{
  "model": "image VQ-VAE",
  "dataset": "short English words printed on busy colour backdrops",
  "train_examples": 22605,
  "image_size": 64,
  "crop_scale_min": 1,
  "horizontal_flip": false,
  "bottleneck": "vq",
  "downsampling_factor": 8,
  "encoder_arch": "repvgg",
  "encoder_norm": "batchnorm",
  "encoder_activation": "leaky_relu",
  "encoder_padding_mode": "reflect",
  "encoder_depths": [3, 3, 3],
  "encoder_kernel_size": 3,
  "encoder_stem": "single",
  "encoder_widths": [64, 128, 256],
  "loss": "l1",
  "latent_channels": 16,
  "decoder_norm": "groupnorm",
  "decoder_activation": "silu",
  "decoder_weight_standardization": false,
  "decoder_widths": [32, 64, 128, 128],
  "decoder_blocks_per_level": 3,
  "decoder_block": "basic",
  "decoder_attention": false,
  "decoder_upsampling": "transposed_conv",
  "codebook_size": 512,
  "init": "xavier_uniform",
  "residual_init": "none",
  "optimizer": "adamw",
  "lr": 0.0026,
  "beta1": 0.9,
  "beta2": 0.95,
  "eps": 1e-08,
  "grad_clip": 5.0,
  "ema_decay": 0.99,
  "steps": 14900,
  "batch_size": 64,
  "epochs": 42.2,
  "lr_schedule": "cosine",
  "final_lr_fraction": 0,
  "warmup_steps": 440,
  "weight_decay": 0.05
}
Rows from block 3 of the decoder of a small image VQ-VAE, named by matrix and row number. Rows with one number belong to one channel. Each number is 500 + 25 x the weight over its row's rms, rounded and kept within 0 to 999. All counts start at 0. Numbers have three digits each.
Before each channel's rows are labels from the 100 images, of 14976, where the channel reaches its highest value: "colour at peak" is the nearest of a few named colours to the mean colour under the peak; "peak at" is the part of the image that holds the peak. Only what is clearly more common there than usual is listed. The data: short English words printed on busy colour backdrops.
# convs0: first 3x3 conv (decoder.decb.0.1.convs.0.weight, 128x128x3x3, each kernel summed), inputs 64-127
# convs1: second 3x3 conv (decoder.decb.0.1.convs.1.weight, 128x128x3x3, transposed, each kernel summed), outputs 64-127

colour at peak: black
peak at: bottom right
convs0.87:485508496492517499482532464477467505469488533488493519483479501490550527524510488518527514504522505486474493489490523495464483464461484495487505517542515526500523509470508468560478570495526484
convs1.87:497515473523524492495503500511514564537538465519532505526524493491496485522501520472469446513492526506517507480516508490497498496500522465510522480535503486496504523526492504535512479512494538

colour at peak: pink
peak at: centre
convs0.39:458490480495499467490552483488484488482542507486494483510495521464470507476506501539511503510539500506497508498510516493482510488501443449497500501494459504451491484455446468495478490474518477
convs1.39:553486503529528503501501502504517507484529552482524500449497508507494500513506524500500504496511468487517512482465503475533489537532493473512500514512529492559483542530545523490524560527506573

colour at peak: grey
peak at: centre
convs0.30:514507501522510514521490482485549531495521490483507492494490479480524483467524502528543494491506510502473509469465523431436461479447474505473510539518535541497546524489502515527527506509563525
convs1.30:490512541454498496508511500512479518480486450552528473497525500487529445502480529485488461498502508504489462494496525481479503490477543521514511498492529470478499451491484469495490503473472496

colour at peak: grey
peak at: middle right; centre
convs0.72:499519514515501511532515495499526543538519461499490491510492479465516489496500524533541511472496506508459478478469541466441481479453477489463528526502525530501537520491499513503531490495544499
convs1.72:484523540482477483496478506496486516479505492559495486563505510483514447498483495524461469502485508474495488464519497468436510513474521497508512480488494491462529466506452517502482422472474511

colour at peak: pink
peak at: centre
convs0.41:481497495480470507512455485489525494491499470481466511487482474492528511488504505475526497524486518485526494505475518496524516501529492490528502499503474489415492437430436462490466476450502428
convs1.41:499495533541502513446555494525507521491549515507535512524545511495520492504524543507478520513489479468529515494475490523509475488504479448515517488499459546534518541501530515523537582511531531

colour at peak: pink; white
peak at: centre
convs0.40:536525482520470518467473519515476476503529500526479517524472532510540490511492534494489509504514490494495521472473493484481511513512517494501492496515516512484504539497490490487513498471503534
convs1.40:499496454487506538510532486467524530504461457472504505461526467444536522489510466472515466500509520524501492484501532520517503497507515530493533508518499473459508484505465505551466509498484480

colour at peak: black
peak at: bottom left
convs0.69:492496464475484494460477525509465499504507443487490484478520484521475503512478472493483484460513526511495486531499485536521530530523515512502476410457443449492454470477483468465476476482445485
convs1.69:513527521496491500529500460459539472471469534499477504515492500516531499497548477508441516527515518537543555493516442470464507496482509545506491543502495525471514491530492576499501484512536482

colour at peak: brown
peak at: centre
convs0.36:511491488500471491513467480488531499480501460457467507463483462495538500493506525467521493514472531482518494489429510500520479508524510519520494491518486502461477436444477486477489501462513441
convs1.36:500506540522499507466531496510510514516550529518527523519539502502508498519516524514478514509495470494522518498483476526521472487502486460513507484489444540540508535503538520530527582517522535

colour at peak: black
peak at: top right; bottom right
convs0.85:465508505492510507478533467470489499476478535497496520509470498499524524532522493520530530509513494499482504514510525504480497441462491484489498516523520525493527522464501455546478539486533476
convs1.85:501485476542534495513475503519510561530511452516542505493520495508500466509499521459475469514457512498521505472482509484496504500511490474520520489549510475485484524524491503520505518522486553

colour at peak: black
peak at: top right
convs0.92:485509486523502527509552478467486495476468522488494507506448507509549513543522497538513522503550491506468501493514527496475505450457491493477511508523515518499503517469503457535483524494532491
convs1.92:495504481511536483489496514519509562516521447509529484490523511469507458523502516469462458516458528498518508494470500497492498486487501458520521467533507468482499506523508511500481487519477552

colour at peak: grey
peak at: centre; middle right
convs0.16:485503520508507486517517481494532545501519489478506458494491475467506480468501496529539498488511506509469483474479520433412463497425477501465518532514531530507524524491513517531526502516553506
convs1.16:448514554472495496498487498495476509502500465540519495493529501479495434487470494488488453495488494488489459474508526478483500505487544511508515505465501495473515448496468474496494486474491509

colour at peak: grey
peak at: middle right
convs0.27:504501533484507487523504447459530509462518510472505514502483454448509502487518487524534502489505508517457518512519508440452508465456498508453509556517521554499560530509514517550518491514554513
convs1.27:492487531496519502498491512544472513494480458575527477470550511496493457508488525484485478495490482466494462463480528497466488514506528471516530504496521460486488453508476505491533522486496494

colour at peak: black
peak at: top right
convs0.93:496526491486507520477499467481483498476482506489465511490446492518555532485522473513536541500503500480480490468502525512462482489482475505481504520561525541501497492472502464524500535491537496
convs1.93:501497479547515486480533501519521548529520485498525511525537477467484484504501520469474446522466498518520507495481507495471485487493505447510519450526500488476496527527491501530492498519484533

colour at peak: pink
peak at: centre
convs0.124:532527458497497482477467472463496494498512473446532493469530487493527476508485540526504491480491495506473481515498479497450503527530521506470476507525509540484497492464494491485491515488521500
convs1.124:502514501467508516474514512503485499496499576523508500476490517494563503548482488480527511504528484468506494459525525515556465440486505494533516496536541520479499507505497516523495544512514525

colour at peak: pink; white
peak at: centre
convs0.10:514519504486481492457468510511495495494498504521501448488484520509455476475508462520498514440518490477408499501465509494473499507489488487421515464511499479477486497456476466483491504481498501
convs1.10:474476477457515538487494505495500514519487482500525474529502513549478483482484523479532481458490498478459483482504543523527491506524527490486530475507511480525481505469519467498527501479510516

colour at peak: grey
peak at: centre
convs0.52:455534469489530477529467477464512474465532532483518520500476460489488465499517486569492500517499522497509496478523468509468502470499469527491486546502497557479533473517504525521512476511548515
convs1.52:497471530480474494485472512482457496487459531496512447484527487504496464503478506506550477485508483457485451503523572494484500515504504520509514510496484424500470466515491504454491510509465483

colour at peak: black
peak at: bottom right
convs0.81:480497484495514494467534464470485494444476545483489528494482498495536524552524503507516522504515514508484519521527513487471508460468500510490503519534516527494524515470515463557474544493526497
convs1.81:519502478533529504511492510543500560539547469534534509509527502493480472510493512478483458513469503504523503465493514477495503500518495464521513493549512468489492515533483506515509495527499542

colour at peak: white
peak at: centre
convs0.97:472480501462496536524529482509515473451500527489498502484505495464516505531495506543470497539533470483533503557531481534525539502516530471530501522514501491480524503478497488539506509506524462
convs1.97:494513460501540552475481513494474516510473469536524492497541505559472482483493490486508491490490514457483474452527533527539519503537495510492538520491500463506487476486473494506527498491488483

colour at peak: black
peak at: top right
convs0.91:477497504492504497490542466465481484470460534482485522496473493499529518529525489518518519500504488513475510537528515513490506454471499505483502523528516523493519516473505463553487544493522490
convs1.91:512523469528530498483496506536505563536548459528541506498505499484491486523497511482480463516489505500524512475488508495480496491515484468519520482545505458492492520526490517527507494521473544

colour at peak: brown; black
peak at: top centre; top right
convs0.80:486497474524494509512552487473472496489478518501497506491427511510538517527512515525525535494517486501461484485490536501469489450459481497472511519517512506504504503466504453502492516490539485
convs1.80:485500500511526502483477497498521568529513451512530504498501531482505465517504496479458456522458512498526515494486499500487480490477504453517534462554517493480508517525505520521491492516486542

colour at peak: grey
peak at: centre
convs0.48:533473536514495480457498531524461500495515488514505468534504521507460459508458510505460506495487495468513451548502468496523521529507533500520468459460468473503484498491497489460486508509474499
convs1.48:478489475501485519520471459457530490483483499480495507487487505535501505466536500481468493498484563531500539529520472516560518539542489550476505495477469473457463466483450528484470466495460463

colour at peak: pink
peak at: centre
convs0.45:472471529507468484496514491479516478513477485466479474507513476456484474464491501445530469510478522480514473510488523512491494508503499477518506482495475458429505453422434436498451483448470458
convs1.45:535531529547493532466536485508516526471528540512533526522521522534515489516524549515479531507503507483525524483487485502519502473509486470512504500506520555551525559511546506511544553514555564

colour at peak: grey
peak at: centre
convs0.120:480517484513485519507415502481547519521545456468473514504515504468509495472505510521499462514508486501472493468478487454457516466463459467467496503513522528488546525514481520540519497499525505
convs1.120:536524530449497513504564513505492515470506479510511517526546476498532510508489555510489486499536510482490474481472509529535459490511499511493516483483490496473527476494481513518472515477511474

colour at peak: pink
peak at: centre
convs0.35:505516491464461516493429495519523509494494464497472504489487487518517504480500505469523481521490520473521501487464520505514510515520516503526503489522486493439491460434451457491493487432511448
convs1.35:483472530558501510456555508533513512511521507507537518539543501501495482493519546485487512507471496477523514493479495523509468474482476450513519482487471536539517541503529507516548567515539538

colour at peak: white
peak at: centre
convs0.13:477482559478486491489519457479531530478474537500499482502530509482477514500527465472502474499494496510480540544480500454491491456468474468481513521526526511498540551510490506553507531483517511
convs1.13:514533467463550528479466486507485498512490469539504482449499505518466521539505502509484495496513470473494485456494507488479553542513510500498523493492472495542495524499524495521527499501510488

colour at peak: grey
peak at: middle left
convs0.20:492490456475489496462476518515469490492505444489486476479509483522477496503483475490473498464513525502504483520504475532522530530535509519510469409449437453496442479477490472452482475482454483
convs1.20:512531511488481494526486456459538472475474535495477505511500499514517494497549476503439510532511516543544559494514446485470512495484513527502484534506492514459506478525479564497486472501522478

colour at peak: grey
peak at: centre
convs0.66:512503545509488482528538467455513524490498517487503529474501483454537546515520500519506500456522509528441532560530504453495509469475529506446513522508525526494541541507505510531498510507512507
convs1.66:463520494478514526461454523534478510506516455556488477509494551511498470526490497516476499508493491471515488459488497467472502486488516491529523469507523472460488479486450512506510481490498495

colour at peak: white
peak at: centre
convs0.74:498527487523493514551506489499543502503525465494479483522480471491540472479521519529537513484513501498470505463496529487458485489448512481466519535504526550501538526479507481502545483487566527
convs1.74:508515528471507479462444503511484502469493456534505476515487502507512451493489492484459477502443519509494487482496492493443477515475536514515510471495522454466496413502487498464494465476462498

colour at peak: white
peak at: centre; middle left
convs0.59:568551479492456527525481489484509482490534512494472538458452499506545507529519510510470495524500519516510536494503495473489523519523523553511519498491470515481491475489492493462493462464498501
convs1.59:479492494459515498441524548515483523511499468497514463519483501445492491519481470496514480503502452481491478506518507514513513487465500465512511490483521439493515460475469472494481504497471484

colour at peak: grey
peak at: middle left
convs0.23:492487460471486493462482517512470488491505446491484478479510483516480501502481478492470497466513525499502484519505469532523524530533511513509472411451434455498441480472489470450478472485449478
convs1.23:509531515490482492526489457461537472478477532492475502505494497512513490495550478504441513533507514541542560488512443487472508501484511529503487535501490508462501482523481571493485475505521477

colour at peak: pink; white
peak at: centre
convs0.77:492489481484504484465485486482484488457502503487518443498488486503452467461512497517474508418518516499416506511500502490491524500510482519415514476489479487506480492511506506482493479516505487
convs1.77:521505468458505513450485505516485511540537490499508477527516534511488489505478491465521484462498504464468478448503526521499481516523502497489511451529499474491474544477488484504489504479473536

colour at peak: white
peak at: centre
convs0.28:502500480490493499461492483493482494447503502503511448472492505502465479471508497519466517417523508500405511510503494488492526501513488519418506481501501502499487504495496490488497501493508503
convs1.28:510496473473517505450496526519490509541532498505518469539503528514473489505474494473530476464496480464471481444473545499500468506504515478499524459522497465506487532475497479495492513482486543

colour at peak: white
peak at: centre; middle left
convs0.118:503509490496496487451503471484489494448490502501501450475481506492461477476511485521481518412513524488409506496506498489505519478526486519422505471499491486490486508473490482487486507495500497
convs1.118:506492466485509538478486494481494525520481522475538478518501527522498464480480517462528473468488516463470474483491537495512478480510493504495513468511525496525473533487520484499507500497498536

colour at peak: white
peak at: centre
convs0.117:522488507491475521513483472469522518502513472489494509474500511493516499518506513503482470507514482514481512511488478444465512461451487456478507514536533514495534534507496518547504503503514509
convs1.117:498508481433508541503497504503475517468462467537528519490531479518487499487487513513485488494507491468485455465471511541513501494516495520493541514481459503482520463479479503513510525467519459

colour at peak: black
peak at: bottom left
convs0.70:488499458475490497453478526506463506504508448489497489483515487511476491520470478494476481460516517514489486526494478533507526526523514498499476412463439446488453469473478464467472477484440488
convs1.70:518530525498496500528501459469541474475470528496479504514486497524525497492550470510443517526512514537541558492522444469470508496487510548505488542498494527479515493532501580497512486521538481

colour at peak: white
peak at: centre
convs0.99:499493478497479532513490531491506467489525473479505502505460502515499481525516562559491488526511477473512495492464490514481501510528483466515494515538526503484511530489490500512509528483512494
convs1.99:516530446487510546470556494508488504492523474537515521526528471494509525433492486482528461496523538488483479479530541505502516499531495542480531510521487497493544485495481493520499447510475476

colour at peak: grey
peak at: middle right
convs0.25:488511503529509503517491502493552542519523470474488477514492477472513478469505506534554504485501505497469476464474532437436460491440469486469524527507523538496552524493501519520527500511551513
convs1.25:485516543497481512525529484497475510475517469558519505503532484485530444491477522496475465499503525494488469483504511496468502478478532520501517498480504489467501442488474480492483462469484493

colour at peak: pink
peak at: middle left; centre
convs0.108:530497486493484529522506500492491449477514506487519537514470480500527491524510536541469500540491456493517516528524486547495520484499522498521505514531513502491520515485504490509504511496520504
convs1.108:465530472473532553467509524526480533520504452543523495532512487520479484449490460505524486497498513472485483468547539527520505472514479503493528503519490471487523467487473488525516458497490480

colour at peak: grey
peak at: middle right; centre
convs0.67:477520533523497489531530485492519542528514479495515474509479487452525486490488506541538504477496500522461484504487533473437473491437497481461523525497523540506533534491502513511533489500545503
convs1.67:462523515470499489487452503503481525483511467538501489541477503476492456533482471527466468506490520491498487484506502457434515504500506517508513485474500491444506435494452494496479441471483508

colour at peak: brown; grey
peak at: centre; middle left
convs0.3:480479517489496506491545477475525530481511476502524465512524510504495502480520508511511487489514476513466528536501513436478498450450504457471523524527537520502546539493502501539526501492560521
convs1.3:493471502473536500503452485508496492482492447538513523481471494523467496508498488503471485496461468470501478441476501509450499525480503524502512481497456496526472453528532501515514504504501485

colour at peak: white
peak at: centre
convs0.6:488509482507493510513529481460505520478507508497516505494483479460537483513518511520545475512506473503479520456452521476446471459460452455488519531534558539471540542503475504536504538488533524
convs1.6:493510494453525519505514501535477520486526420503504493523491471497492514505492485509487462496517510488484480469534516525494514537497532540489518489506467492503523448499525478509515482508494489

colour at peak: pink
peak at: centre
convs0.63:515522482494461504441492512511484474476536498522489446481498524516461482479508502536480536453528520499426513520518499517522527535530518524456508460488489514488484507484493478455499490469521514
convs1.63:484497505491505495450519532480484544531514482489530467517497499462514482492478485479548471460503488481454476483517550509500482486480531465483529458490514467480504513466468462502476519485478501

colour at peak: white
peak at: centre; middle right
convs0.103:499508516472491529495532479488500463455516544491491544518540487470506518510502510535456494540538488491527517550535480533517557499507527465527492520511501515488530506477494483528516525494528479
convs1.103:496508471471561544491488530522471532516461453544519481506513488554487495488489488492528494495491523466490476458511535517566503508511503517497536512501500452504496490487468492499529482491499495